config.yaml
model: "audio captioner"
dataset: "struck, bounced, scraped and rolled objects made by modal synthesis"
train_examples: 78125
gain_aug_db: 6
time_shift_ms: 50
n_mels: 64
hop_length: 160
input: "log_mel"
spec_augment: false
win_length: 512
tokenizer: "word"
vocab_size: 50
encoder_arch: "resnet"
encoder_norm: "batchnorm"
encoder_activation: "relu6"
encoder_depths: [2, 2, 5, 2]
encoder_kernel_size: 3
encoder_stem: "deep"
encoder_avg_pool_shortcut: false
encoder_widths: [48, 64, 96, 160]
fusion: "prefix"
decoder_width: 256
decoder_layers: 6
decoder_norm: "layernorm"
decoder_norm_position: "pre"
decoder_activation: "swiglu"
decoder_mlp_ratio: 2.67
decoder_head_dim: 32
decoder_fused_qkv: true
decoder_bias: "qkv"
decoder_qk_norm: false
decoder_layer_scale_init: 1.0
decoder_parallel_block: false
decoder_inner_norm: false
decoder_positions: "sincos"
decoder_prefix_bidirectional: false
decoder_connector: "linear"
decoder_tie_embeddings: true
init: "kaiming_normal"
residual_init: "none"
optimizer: "soap"
beta2: 0.999
lr: 0.003
beta1: 0.9
shampoo_beta: 0.95
eps: 1e-08
precondition_frequency: 50
max_precond_dim: 512
one_sided: false
adamw_lr_other_params: 0.0026
grad_clip: 5.0
steps: 5300
batch_size: 64
epochs: 4.3
lr_schedule: "step"
warmup_steps: 260
weight_decay: 0.1
adamw_weight_decay_other_params: 0.01
Rows from block 2 of the audio encoder, named by matrix and row number. Rows with one number belong to one channel. Each number is 200 + 30 x the weight over the matrix's rms, rounded and kept within 0 to 999. All counts start at 0.
# convs0: first 3x3 conv, stride 2 (encoder.blocks.2.convs.0.weight, 64x48x3x3), inputs 28-34, a 3x3 kernel for each
# convs1: second 3x3 conv (encoder.blocks.2.convs.1.weight, 64x64x3x3, transposed), outputs 32-39, a 3x3 kernel for each
convs0.1,205,205,212,208,210,200,185,244,201,157,153,175,186,183,210,198,192,189,171,218,246,207,172,208,219,212,186,188,182,167,177,189,213,188,198,204,170,238,227,160,162,218,182,158,193,212,243,194,222,233,210,184,187,196,190,123,141,269,204,198,183,186,164
convs1.1,196,268,170,219,259,212,239,248,182,194,194,172,188,223,144,211,191,182,194,217,185,219,202,223,181,188,150,177,163,191,205,191,210,180,216,188,203,236,150,153,235,233,195,221,191,238,197,256,144,205,212,192,139,256,166,162,205,205,198,207,196,207,192,266,237,192,231,195,154,203,174,181
convs0.2,195,168,204,182,199,170,189,201,242,223,190,196,205,165,161,215,238,157,143,179,185,168,180,149,186,190,123,211,195,251,243,173,156,204,222,184,142,216,151,162,133,192,210,176,192,183,195,127,218,155,201,226,205,172,103,151,183,245,171,200,204,116,182
convs1.2,174,180,201,165,152,210,179,218,205,196,210,224,159,198,212,213,233,180,209,240,185,149,173,201,202,207,179,260,229,246,239,234,208,158,203,212,211,197,224,230,235,177,190,171,158,175,203,184,249,142,203,195,206,224,178,229,209,223,234,230,202,169,205,188,163,232,269,243,191,216,259,175
convs0.3,169,218,260,132,177,216,178,185,177,305,233,203,236,213,186,203,220,219,181,194,188,183,233,230,174,205,179,202,149,230,230,235,238,216,246,267,218,173,246,189,224,155,211,173,181,248,212,221,214,185,155,226,182,163,216,174,131,208,221,160,164,213,166
convs1.3,188,181,191,203,225,161,214,201,196,188,202,197,210,175,220,218,206,219,186,193,235,150,229,176,167,211,219,226,217,166,243,215,221,251,212,215,231,187,167,194,232,251,166,173,212,177,186,181,218,208,213,172,199,222,212,210,211,161,186,198,189,195,160,201,205,185,195,179,177,191,229,234
convs0.4,201,216,180,213,222,184,137,166,198,230,158,164,183,189,206,143,193,176,221,196,183,190,224,202,206,195,212,158,160,194,178,221,233,186,205,183,189,183,183,201,216,210,224,236,212,172,198,220,202,171,182,255,225,182,222,252,205,212,207,166,174,204,265
convs1.4,216,221,189,266,208,178,234,178,180,162,188,199,191,200,212,202,207,205,260,200,224,187,205,212,221,204,196,228,182,192,149,220,178,171,219,163,196,175,197,173,218,159,171,200,247,242,194,218,209,186,213,177,153,207,190,191,176,209,206,194,163,181,210,185,140,185,209,142,194,168,189,205
convs0.5,155,256,258,183,199,237,200,181,186,160,247,246,230,200,188,209,217,168,203,168,145,237,172,164,187,146,191,221,164,199,187,216,144,180,199,178,179,206,188,200,220,218,243,242,199,207,168,199,148,179,185,237,272,204,164,230,219,184,152,200,222,219,143
convs1.5,216,190,204,202,200,171,248,232,147,198,159,149,168,164,170,212,226,242,203,200,189,208,240,141,188,244,162,207,180,224,205,241,167,223,207,219,162,220,191,179,219,197,226,170,210,169,226,227,154,245,190,160,219,216,202,185,234,193,182,195,179,167,202,138,175,240,122,218,197,220,259,132
convs0.6,139,168,225,221,213,201,169,243,173,142,203,155,204,228,193,225,195,220,242,151,199,223,187,178,212,262,190,168,163,164,209,191,172,211,214,210,238,237,184,189,175,243,192,170,197,220,202,191,214,201,201,234,222,206,142,184,243,204,173,257,219,196,206
convs1.6,239,207,168,224,222,189,181,216,180,198,195,198,215,190,200,202,242,217,184,195,189,181,194,212,201,233,223,141,189,172,201,245,194,188,185,230,154,179,175,149,161,204,257,244,199,187,176,226,227,244,215,228,283,168,220,208,224,172,204,182,208,198,192,168,225,173,223,213,216,217,227,239
convs0.7,189,206,161,231,196,195,236,253,195,217,226,186,183,184,169,195,172,217,156,166,216,194,213,185,207,171,196,202,211,215,209,198,204,179,216,209,229,220,219,204,197,266,204,241,217,209,215,167,122,160,164,187,193,180,159,159,172,187,168,138,222,174,216
convs1.7,169,190,198,202,206,201,217,252,216,184,180,195,212,220,179,226,189,189,143,161,210,167,199,228,191,244,225,190,176,181,184,170,183,202,219,216,184,169,210,198,172,176,228,233,198,217,246,219,231,212,235,229,200,222,155,163,172,167,208,206,197,158,197,206,214,236,197,214,199,186,190,216
convs0.8,213,205,150,180,149,130,167,141,175,179,240,194,200,233,170,201,210,145,173,176,169,197,196,188,170,213,166,194,217,237,218,177,195,208,278,240,202,165,209,194,234,191,195,159,199,222,208,204,188,211,170,213,186,164,203,183,201,202,183,221,212,168,150
convs1.8,161,178,156,178,206,199,170,185,251,246,228,182,168,229,195,162,144,214,144,145,174,203,244,263,187,223,267,229,126,184,280,199,219,230,208,251,214,204,194,206,173,190,215,200,193,156,194,200,181,200,231,187,184,219,192,197,157,161,198,150,206,190,217,172,210,229,183,199,180,191,172,178
convs0.9,180,260,205,183,186,210,161,183,183,205,185,179,214,224,151,178,197,230,194,204,175,218,173,218,238,221,247,227,233,216,175,165,242,199,184,177,239,201,196,183,166,159,207,212,203,178,181,186,245,189,167,184,216,196,186,205,175,197,219,156,179,244,202
convs1.9,193,159,241,242,196,239,169,188,179,185,213,251,231,285,254,247,208,148,174,177,210,155,171,211,212,203,183,244,213,255,172,173,161,210,179,184,176,155,160,211,217,191,146,126,163,235,241,220,137,173,181,159,103,174,207,167,194,179,222,190,183,171,172,239,222,200,227,252,194,134,196,166
convs0.10,215,260,223,215,213,185,162,252,232,194,212,206,204,229,238,259,231,272,183,223,178,257,244,193,195,217,202,177,176,229,197,218,262,201,233,197,233,210,205,201,210,212,182,220,207,195,167,235,166,231,190,219,198,191,205,207,185,200,241,173,240,187,169
convs1.10,230,201,198,204,193,214,217,205,191,181,191,213,197,212,196,186,148,232,230,198,244,180,181,258,153,253,258,186,142,177,185,152,175,218,210,204,188,182,195,237,166,224,161,255,210,180,181,234,181,170,175,238,231,246,211,203,187,193,180,217,283,222,252,211,193,190,227,188,185,306,217,217
convs0.11,204,194,235,167,226,213,177,207,231,244,223,221,207,213,225,186,205,188,189,183,171,197,187,214,206,197,214,178,196,199,180,200,195,197,195,217,217,254,249,186,180,207,181,171,170,240,254,239,199,190,196,219,218,206,239,203,205,189,245,233,205,228,171
convs1.11,273,257,218,168,194,218,231,248,220,256,287,234,178,185,194,214,209,202,164,259,287,211,233,239,214,225,251,206,225,234,200,207,181,224,188,194,225,256,198,168,149,180,150,143,179,188,248,187,173,210,196,179,215,147,217,196,268,176,141,136,152,168,166,164,193,173,200,157,151,194,190,167
convs0.12,210,181,152,234,192,158,168,174,200,226,127,226,162,208,208,187,165,188,201,209,203,186,177,207,172,206,212,185,230,183,256,193,221,170,187,197,169,184,163,167,162,170,164,262,188,231,185,167,209,179,150,186,203,187,218,169,185,208,159,180,155,147,202
convs1.12,189,185,213,176,192,222,210,163,171,207,181,182,175,177,186,251,254,238,191,171,233,140,205,207,172,138,217,217,159,197,243,161,162,252,202,218,168,218,224,207,216,226,171,214,162,162,142,197,172,136,183,179,136,233,219,201,227,168,154,158,165,179,160,187,261,229,176,186,190,165,175,221
convs0.13,205,214,139,170,195,202,176,161,195,205,197,200,196,183,157,183,163,137,196,228,214,150,185,169,174,170,228,183,232,192,169,186,189,182,229,220,184,183,209,225,211,219,223,192,183,186,186,197,193,204,203,209,235,240,176,226,207,205,241,228,248,245,233
convs1.13,198,215,152,228,209,176,230,194,172,190,208,218,149,174,174,218,209,187,227,208,181,210,202,193,259,230,214,181,181,203,179,173,214,194,151,178,214,163,204,259,190,172,218,176,214,190,189,178,263,232,217,215,193,192,187,213,182,184,201,212,167,202,218,149,146,214,241,196,188,251,161,235
convs0.14,184,221,203,221,232,194,174,205,204,221,220,199,224,170,204,183,196,183,191,158,196,179,138,164,200,202,191,203,185,219,192,168,184,179,205,174,208,167,208,171,196,192,154,188,174,220,223,243,194,221,186,236,214,191,159,269,222,205,183,177,204,210,186
convs1.14,247,204,156,208,172,223,164,175,217,194,236,261,249,199,194,200,197,176,160,223,286,208,217,243,197,155,242,210,230,250,139,205,225,162,146,157,175,177,180,166,185,191,152,212,158,250,222,200,214,183,189,206,228,197,229,205,214,257,221,232,157,207,181,199,209,142,227,189,178,186,185,189
convs0.15,231,211,196,234,239,198,216,177,212,171,178,188,172,208,176,194,158,166,208,222,255,224,217,218,228,177,176,174,158,197,205,216,262,223,233,180,184,227,219,207,184,150,191,190,196,181,237,196,226,190,241,244,230,197,214,222,195,196,177,163,228,182,224
convs1.15,185,153,180,216,162,245,191,218,331,222,189,178,175,198,171,151,187,234,154,174,218,208,221,252,212,279,245,149,169,175,214,213,218,220,214,180,245,190,202,193,172,157,228,200,184,187,232,190,176,198,196,200,161,206,182,178,198,194,191,161,217,205,206,220,197,209,191,195,241,242,236,158
convs0.16,218,175,212,167,214,205,166,148,217,222,220,218,202,211,212,170,195,198,222,209,201,214,201,195,230,274,192,181,189,206,164,197,204,174,126,183,235,204,207,228,221,235,203,216,176,228,236,215,194,233,104,209,235,169,169,163,208,216,148,201,171,150,113
convs1.16,172,181,241,261,196,241,214,226,178,175,211,173,241,231,203,183,209,212,230,167,191,208,129,182,190,238,193,220,179,181,213,211,144,153,201,227,166,176,220,181,151,181,198,188,244,187,214,218,209,212,186,196,238,178,158,185,209,202,224,189,275,223,247,239,238,222,234,165,202,177,198,170
convs0.17,146,183,187,149,172,204,214,225,184,166,181,220,211,150,229,187,209,228,214,181,182,151,176,158,285,266,257,209,233,235,195,185,234,172,229,225,192,226,201,209,213,174,239,188,199,225,225,175,173,137,195,209,206,200,223,182,181,205,227,275,208,175,209
convs1.17,194,187,234,168,197,141,240,213,201,226,244,210,194,201,246,215,234,235,212,192,208,248,231,159,147,197,198,212,191,123,136,180,198,175,206,193,203,192,161,246,215,208,206,158,190,215,197,179,157,199,191,216,171,221,187,248,206,180,172,222,226,219,184,243,179,185,270,219,169,153,148,192
convs0.18,205,181,246,200,206,201,191,196,223,135,192,220,192,185,214,201,180,207,241,177,244,215,168,184,155,156,155,270,195,136,193,207,167,202,189,195,217,222,179,219,212,152,232,238,129,227,219,205,196,208,196,237,205,155,221,215,191,243,156,178,172,167,181
convs1.18,192,194,204,229,184,225,219,212,213,202,262,243,192,192,168,183,192,177,172,222,145,193,172,243,171,199,207,228,219,214,162,176,197,172,213,210,208,204,215,237,182,178,181,241,225,271,223,203,246,235,189,191,177,218,215,181,213,196,205,191,187,202,190,200,285,271,226,189,187,133,109,189
convs0.19,163,193,214,196,235,214,207,206,228,198,181,242,219,197,243,264,176,257,257,230,245,155,191,178,194,233,195,132,181,130,243,195,169,179,175,179,207,164,163,201,221,222,188,185,171,183,201,192,206,201,189,195,185,238,183,199,212,190,177,199,236,227,239
convs1.19,171,193,236,163,216,222,215,195,236,194,162,167,183,182,172,141,157,182,231,196,218,223,184,211,170,234,199,172,201,230,184,236,176,227,238,173,146,140,166,189,257,215,261,238,223,177,196,187,233,222,202,282,206,234,223,219,209,192,170,189,205,171,187,118,175,198,204,213,271,281,227,202
convs0.20,160,193,192,201,204,268,217,237,251,198,230,258,222,226,235,204,200,214,135,213,251,174,186,191,204,230,196,181,166,229,187,204,218,156,189,224,182,243,205,214,233,226,185,300,254,184,225,182,196,191,192,187,226,229,166,212,220,150,203,245,203,201,207
convs1.20,248,203,137,212,193,162,184,199,227,230,211,181,187,193,210,183,208,199,170,242,210,201,230,187,238,231,142,157,176,193,175,194,231,199,239,185,167,174,220,142,163,215,227,199,165,123,202,196,173,229,239,144,177,202,234,146,216,203,196,241,199,251,174,246,183,186,241,200,176,192,204,213
convs0.21,187,181,196,221,211,206,187,206,171,224,195,196,178,205,204,265,213,211,152,237,214,200,173,167,299,222,145,196,259,191,180,167,175,182,187,190,218,177,188,245,231,235,175,213,169,223,196,183,171,209,136,215,251,186,205,178,226,243,199,241,212,165,145
convs1.21,180,212,209,186,198,225,224,203,180,216,248,228,226,234,231,193,220,256,206,153,175,210,192,257,241,202,241,202,187,152,196,208,210,175,192,239,181,162,200,200,185,234,188,199,192,189,158,184,176,163,202,216,220,234,197,186,205,190,179,142,236,196,171,239,222,223,180,196,179,202,204,170
convs0.22,240,168,185,266,177,169,212,172,195,210,224,234,195,160,190,200,214,210,214,191,191,230,216,185,172,232,197,214,154,161,244,215,214,205,246,216,181,176,218,203,164,219,233,208,185,238,221,223,199,220,181,248,206,140,216,156,162,186,209,216,166,155,172
convs1.22,181,241,170,204,196,106,206,152,198,200,167,197,186,193,216,168,215,134,220,216,174,230,187,199,226,181,241,217,196,119,193,163,185,237,215,192,217,192,214,180,239,223,215,140,200,165,192,210,199,208,222,203,166,212,154,168,153,217,199,179,164,194,208,156,193,169,161,225,226,152,226,242
convs0.23,224,219,204,233,221,254,184,222,165,218,213,186,206,225,199,236,220,168,200,186,167,207,216,229,174,177,179,173,228,228,210,192,230,241,236,201,194,242,159,195,222,190,146,267,211,197,219,216,258,272,178,220,220,216,222,203,228,243,233,220,167,208,220
convs1.23,208,200,207,226,231,207,211,223,201,206,198,196,184,264,176,197,185,184,203,194,198,184,230,200,205,219,166,190,246,219,237,248,207,164,229,221,217,183,198,186,180,192,227,214,173,176,154,149,139,197,222,169,201,226,231,228,174,216,214,179,240,225,286,213,201,176,165,142,205,218,187,227
convs0.24,192,179,268,161,229,229,199,219,161,166,205,189,218,213,187,232,173,204,188,222,208,234,225,175,264,248,147,243,178,173,239,176,220,195,212,185,149,179,172,120,199,235,127,180,196,204,197,204,228,159,196,215,197,248,233,204,192,250,169,260,257,219,225
convs1.24,265,155,197,220,190,214,180,181,208,219,188,214,236,221,209,185,200,193,175,203,137,176,143,226,189,201,205,203,205,192,196,190,219,152,227,169,238,235,195,179,183,207,256,207,159,165,212,215,232,181,201,257,203,199,215,201,224,191,251,228,200,192,191,191,195,213,104,183,236,213,178,156
convs0.25,235,159,195,263,174,215,246,160,173,243,207,183,197,238,226,237,216,181,227,246,160,207,195,242,199,183,195,174,192,198,156,211,213,207,167,228,181,161,229,216,164,220,220,220,201,209,221,200,178,227,203,198,200,222,223,232,168,231,222,166,244,179,183
convs1.25,221,171,179,193,203,207,197,146,226,178,207,195,174,231,216,160,203,200,162,212,217,203,181,171,223,181,220,147,185,234,182,195,202,194,227,200,188,168,193,183,188,184,191,212,238,203,251,207,202,274,220,222,252,224,209,187,187,215,196,202,150,177,233,187,220,238,167,155,240,174,206,178
convs0.26,233,258,223,228,191,203,156,148,170,205,167,187,205,181,187,174,203,203,260,218,272,185,225,150,170,211,186,186,187,215,197,178,204,166,194,209,232,246,215,210,190,154,199,206,204,149,218,223,209,199,190,237,217,240,138,173,145,186,195,192,262,291,249
convs1.26,206,194,201,239,205,230,194,230,190,135,176,194,199,274,237,227,225,211,219,184,210,205,210,224,217,184,221,187,232,217,184,184,212,184,151,176,190,186,202,242,230,218,287,270,250,210,183,213,223,149,223,185,188,184,184,178,162,208,157,236,176,155,134,174,169,155,208,187,207,252,173,184
convs0.27,188,193,146,229,210,239,210,172,197,187,191,181,170,168,234,259,210,167,215,248,201,176,221,211,185,161,252,191,273,185,165,184,209,227,217,253,192,214,230,183,202,218,203,175,241,157,225,228,213,241,239,227,193,181,220,221,217,220,243,196,200,226,199
convs1.27,191,224,195,170,200,247,150,210,227,223,207,204,198,192,160,207,199,157,159,173,199,253,163,273,226,151,189,171,191,196,243,218,153,248,225,205,191,180,176,214,238,205,171,211,164,162,190,210,126,220,217,215,180,162,205,169,219,192,167,248,140,182,179,206,225,264,201,202,242,171,145,151
convs0.28,152,167,167,236,193,194,232,182,205,224,209,168,183,211,139,169,184,192,162,168,208,183,185,197,158,207,188,195,187,172,164,182,206,228,213,248,228,225,220,234,210,217,247,214,182,217,175,165,165,190,164,241,195,178,157,179,158,151,180,223,159,194,224
convs1.28,170,179,215,193,192,219,194,157,197,227,210,265,222,215,149,150,130,135,191,217,196,179,219,194,188,203,217,219,188,182,194,192,211,160,207,199,153,148,249,177,165,174,225,208,237,253,172,181,236,157,194,199,149,251,224,211,170,231,201,194,239,175,198,227,195,178,204,180,181,152,190,266
convs0.29,220,182,212,169,113,179,216,194,194,188,172,231,166,222,187,159,190,154,223,174,213,222,221,189,137,201,216,262,278,227,180,215,200,207,193,186,208,224,155,245,232,187,219,187,168,149,203,200,185,214,115,185,191,219,213,183,215,226,190,192,220,213,243
convs1.29,168,167,238,182,177,184,201,216,197,201,243,210,198,199,186,186,150,163,217,168,222,158,198,200,238,248,241,213,183,216,181,206,193,224,248,181,200,131,105,251,167,181,193,215,285,228,174,234,231,206,196,198,190,227,213,205,146,209,154,194,168,213,211,115,162,182,218,218,166,212,217,197
convs0.30,216,246,197,203,231,123,193,200,197,201,193,254,208,194,237,199,211,126,226,225,267,182,208,194,190,226,168,170,165,260,185,184,184,244,207,219,219,217,164,219,212,239,234,228,252,162,216,149,210,222,201,172,147,195,175,187,189,246,228,197,232,237,175
convs1.30,164,219,196,179,220,268,183,201,195,223,214,180,193,247,192,172,166,212,224,221,256,207,194,265,247,226,164,259,208,314,175,198,228,213,165,227,186,159,210,243,149,252,173,190,184,214,230,243,168,180,178,107,210,183,200,161,178,203,242,260,195,192,181,152,188,167,242,193,201,240,229,197
convs0.31,180,255,253,183,225,243,275,231,203,185,259,221,235,241,229,162,237,222,205,210,183,185,146,196,193,216,221,153,204,218,186,164,222,198,202,227,194,203,198,208,187,206,192,165,165,188,187,233,241,221,227,271,226,214,203,195,215,262,182,232,226,210,172
convs1.31,282,226,190,216,159,170,207,173,257,242,222,194,179,176,208,184,210,164,230,212,211,193,223,206,150,203,259,178,195,192,190,211,220,184,130,241,215,193,260,237,228,178,208,236,200,195,150,206,191,200,257,221,188,186,188,203,231,262,219,215,168,223,249,233,180,166,246,187,175,198,194,235
convs0.32,209,233,213,181,236,177,180,225,189,190,221,213,211,235,246,238,186,233,146,177,152,164,199,219,271,278,183,239,208,215,251,159,233,211,177,194,180,241,205,192,178,159,192,159,187,196,203,143,234,211,194,197,168,217,167,165,171,192,205,173,190,187,196
convs1.32,237,172,186,174,171,188,190,177,165,203,207,206,186,154,173,221,261,246,176,200,204,205,216,204,156,192,224,216,193,189,219,207,188,220,206,222,226,232,209,194,226,261,172,231,181,217,227,177,211,243,172,229,251,137,158,207,247,228,210,212,188,167,134,206,205,205,187,214,186,159,182,220
convs0.33,180,187,201,194,190,157,252,214,206,185,230,179,221,209,222,174,198,201,224,188,193,166,158,211,187,174,168,197,203,153,168,199,196,211,229,212,218,204,155,221,244,203,257,224,196,181,190,205,221,158,165,213,220,185,205,203,247,166,203,207,158,178,137
convs1.33,198,216,221,198,217,235,183,220,193,160,183,179,224,190,194,159,183,193,154,185,211,232,250,297,171,199,212,220,178,216,199,180,178,177,163,176,217,195,231,158,196,236,153,181,214,204,197,150,145,147,144,210,159,201,214,204,182,206,222,193,207,211,198,165,200,186,218,268,209,168,212,222
convs0.34,158,210,155,219,156,187,219,225,171,226,224,233,221,190,174,176,200,175,253,191,185,193,168,222,216,244,179,231,206,189,258,188,216,214,177,189,221,225,197,254,234,214,248,208,187,147,155,204,201,237,232,164,212,233,313,277,243,231,221,235,145,177,137
convs1.34,194,187,252,189,211,244,180,213,203,218,197,218,168,215,179,177,143,139,256,218,190,162,156,205,167,248,242,180,154,178,201,214,200,242,219,198,200,174,235,230,185,193,142,152,195,202,187,202,149,142,179,168,134,243,212,223,217,183,204,192,164,221,225,212,226,257,138,249,187,171,170,135
convs0.35,199,150,207,159,171,165,150,193,144,122,194,215,141,193,251,124,166,243,188,224,214,218,266,176,220,253,174,203,163,204,245,184,176,229,184,186,230,272,188,161,253,203,158,250,193,200,208,230,159,153,196,153,139,246,156,226,169,125,170,278,141,189,255
convs1.35,193,196,211,228,186,199,181,146,179,116,201,230,190,246,266,173,236,231,163,156,209,190,157,237,208,248,207,238,160,182,241,196,172,267,257,201,227,198,221,213,215,213,144,231,153,181,208,179,197,223,200,229,211,225,185,213,168,215,224,185,180,217,137,236,219,163,230,162,224,189,91,203
convs0.36,138,215,242,189,219,272,261,282,258,208,172,252,150,272,283,185,161,260,170,169,142,185,200,202,207,183,216,185,191,176,138,151,217,179,148,198,219,238,234,198,222,233,149,203,213,163,186,151,200,200,200,190,239,219,216,170,238,215,208,172,272,205,143
convs1.36,220,152,226,202,221,217,221,208,162,204,189,207,153,188,188,209,150,210,235,186,101,194,216,215,230,328,130,163,208,161,185,173,141,238,237,184,186,151,146,229,218,170,172,219,232,210,202,229,178,200,240,196,205,249,256,181,230,191,168,176,206,211,263,157,206,232,261,189,160,196,180,227
convs0.37,187,210,206,194,191,172,198,209,235,216,200,215,193,198,213,177,214,170,210,225,186,205,157,177,229,233,244,172,131,167,197,197,188,174,252,141,203,148,183,176,230,163,250,202,151,172,162,194,240,218,217,194,225,202,183,242,195,164,192,245,244,234,253
convs1.37,216,194,236,238,199,152,225,216,212,198,167,217,189,140,171,215,225,217,221,193,194,194,206,211,195,228,256,186,197,195,183,249,251,191,245,209,223,217,196,256,224,185,210,232,198,201,175,201,227,233,169,240,247,166,192,205,139,244,208,229,196,227,202,201,182,187,175,219,194,177,187,188
convs0.38,165,167,220,184,198,174,176,213,199,166,171,191,148,213,191,228,176,162,203,169,133,199,217,121,255,178,197,212,220,218,164,219,217,184,210,188,203,205,186,185,152,124,215,163,155,199,169,228,191,189,156,193,173,208,182,234,129,205,174,193,250,193,183
convs1.38,213,193,176,196,158,185,203,186,167,167,145,188,216,210,217,224,180,200,195,178,170,204,199,193,219,249,237,195,189,220,181,164,221,210,188,212,232,236,199,216,150,183,221,212,189,161,167,173,208,226,217,218,246,216,214,206,217,238,210,215,181,185,224,208,228,189,259,201,189,228,185,168
convs0.39,223,202,211,191,178,167,215,177,127,136,185,224,160,193,187,185,235,193,162,159,185,176,193,187,228,175,184,245,200,163,201,235,154,241,238,156,193,193,179,190,190,233,212,185,183,189,220,179,212,209,153,168,160,173,141,232,187,143,162,171,134,126,162
convs1.39,180,210,190,195,210,165,196,212,193,162,147,216,173,222,159,216,193,210,202,258,225,196,208,196,177,194,199,239,221,210,224,236,195,187,207,251,139,209,202,205,162,182,161,178,221,228,176,182,252,194,149,233,160,170,209,175,217,216,188,199,184,194,206,122,155,225,165,241,215,223,199,210
convs0.40,180,190,220,172,206,233,220,203,193,198,237,242,167,247,238,200,182,193,225,204,228,175,172,194,216,218,242,167,179,204,184,170,181,161,187,230,197,203,253,208,214,224,211,250,217,178,162,206,176,219,196,230,201,205,242,213,249,206,207,217,146,124,140
convs1.40,217,178,241,220,206,214,237,235,184,195,205,209,189,219,176,192,211,223,246,171,219,170,206,204,217,222,202,149,177,199,145,203,214,173,197,256,227,187,155,244,244,172,161,191,194,238,173,193,205,171,180,148,190,201,204,244,212,243,195,206,255,207,217,200,193,205,232,185,171,215,149,196
convs0.41,190,213,203,203,210,206,202,214,186,244,198,159,221,172,221,177,222,267,126,170,200,250,200,154,190,188,226,185,174,213,163,193,183,177,210,249,196,226,182,186,186,168,254,215,172,190,170,183,221,168,204,194,186,184,167,193,237,202,195,237,181,184,185
convs1.41,241,218,208,194,243,202,158,187,196,199,237,200,231,172,222,146,147,191,190,170,202,175,264,201,185,222,166,194,191,166,203,226,238,213,199,214,233,192,247,134,194,203,142,210,147,221,176,187,191,218,188,227,245,173,175,146,187,201,218,197,259,210,218,265,246,154,209,243,226,145,208,212
convs0.42,243,204,140,230,196,159,259,239,250,142,200,159,191,188,137,261,204,192,162,186,203,167,230,204,175,209,172,166,186,219,184,197,209,245,242,168,171,211,205,173,206,171,166,232,154,160,195,194,225,164,193,182,218,220,153,243,267,153,186,268,144,203,191
convs1.42,203,228,179,191,221,234,178,222,166,172,208,236,158,196,153,230,217,202,165,207,236,181,176,235,202,230,183,221,193,210,218,176,213,204,191,223,136,200,212,181,198,204,159,204,184,225,149,208,187,213,219,177,212,266,182,206,191,171,207,254,194,205,243,199,155,251,234,205,196,202,164,192
convs0.43,222,192,142,139,224,173,176,227,169,214,167,201,230,237,200,231,258,214,209,214,216,186,227,222,242,195,180,204,247,191,192,189,196,209,207,248,238,141,147,206,206,152,230,164,192,162,160,159,192,223,152,236,193,229,229,244,208,166,237,184,162,158,210
convs1.43,147,216,201,161,181,216,243,185,213,219,219,234,171,219,249,211,197,220,195,116,144,177,170,228,163,233,186,212,150,185,240,194,231,186,169,215,192,207,168,240,223,173,191,185,287,162,187,224,162,171,217,231,214,199,228,193,171,170,219,196,164,149,146,141,206,232,196,227,183,245,172,190
convs0.44,160,169,188,204,178,158,158,144,150,177,186,170,179,224,195,165,238,252,195,196,139,210,208,260,200,223,274,203,184,146,171,232,180,179,227,196,201,243,235,224,205,199,236,226,260,189,231,167,192,224,205,202,183,193,220,191,180,170,196,206,212,203,228
convs1.44,171,230,232,196,206,237,174,199,241,187,252,148,204,210,238,186,205,236,154,197,214,222,197,192,289,182,183,194,190,174,265,183,170,297,247,220,213,150,168,251,225,180,196,208,220,176,181,228,205,187,178,297,187,163,191,178,173,201,187,186,166,182,210,237,221,186,207,179,170,152,186,194
convs0.45,157,223,144,193,211,193,235,163,174,173,172,202,203,176,205,172,197,229,152,161,165,212,163,209,223,238,177,154,128,227,216,192,173,213,258,210,201,201,179,196,176,203,178,204,157,202,187,251,118,202,167,216,209,209,186,273,167,131,181,199,202,177,177
convs1.45,184,188,180,167,169,183,195,187,176,225,218,200,255,192,186,184,175,234,197,206,248,168,186,188,206,195,195,137,177,239,217,226,141,237,187,171,199,251,227,175,192,195,186,211,221,202,190,232,203,173,226,117,206,211,243,253,252,241,165,198,204,220,259,190,243,152,200,208,194,243,199,187
convs0.46,200,216,242,188,213,255,190,243,141,202,242,186,248,270,160,230,200,199,328,218,203,259,206,171,174,185,148,208,154,200,135,179,239,209,192,223,163,178,158,216,182,209,180,209,204,172,206,218,164,147,166,266,237,193,189,188,224,201,169,215,176,204,226
convs1.46,227,226,182,223,256,185,227,170,177,161,167,223,273,255,192,160,193,140,213,142,176,175,240,163,137,213,221,187,204,214,167,215,169,191,197,161,172,210,149,231,246,240,168,215,191,169,210,271,191,188,199,192,221,168,215,236,192,171,182,201,219,182,242,233,200,209,202,193,207,227,238,219
convs0.47,203,208,181,199,196,262,194,173,156,239,212,197,210,228,182,165,197,177,210,210,211,194,198,154,196,205,161,201,213,167,202,191,202,205,238,201,245,227,208,186,239,172,228,229,192,184,153,211,186,232,205,230,221,257,205,182,230,203,168,265,230,196,200
convs1.47,187,228,188,198,219,182,204,222,255,165,201,138,218,226,237,215,223,239,171,192,194,163,202,210,205,211,190,169,189,213,196,243,241,218,175,263,162,170,156,231,158,173,281,251,235,202,206,193,153,252,231,197,240,203,147,162,165,230,234,221,188,218,205,191,221,107,206,225,201,224,138,167
convs0.48,206,191,205,188,201,174,225,196,237,192,218,164,217,188,166,147,166,190,191,188,234,252,230,208,233,205,202,222,197,183,214,203,209,234,189,164,185,207,259,222,176,221,208,234,184,209,227,209,242,242,203,212,201,188,209,194,199,230,182,203,210,192,213
convs1.48,184,229,229,182,208,177,200,192,164,167,186,151,212,244,160,174,214,181,201,181,154,199,215,164,211,212,151,220,192,214,175,204,223,185,165,247,163,173,228,220,182,185,169,214,186,173,176,229,242,173,208,214,173,226,211,226,211,228,208,175,249,225,235,222,217,160,185,168,152,159,187,213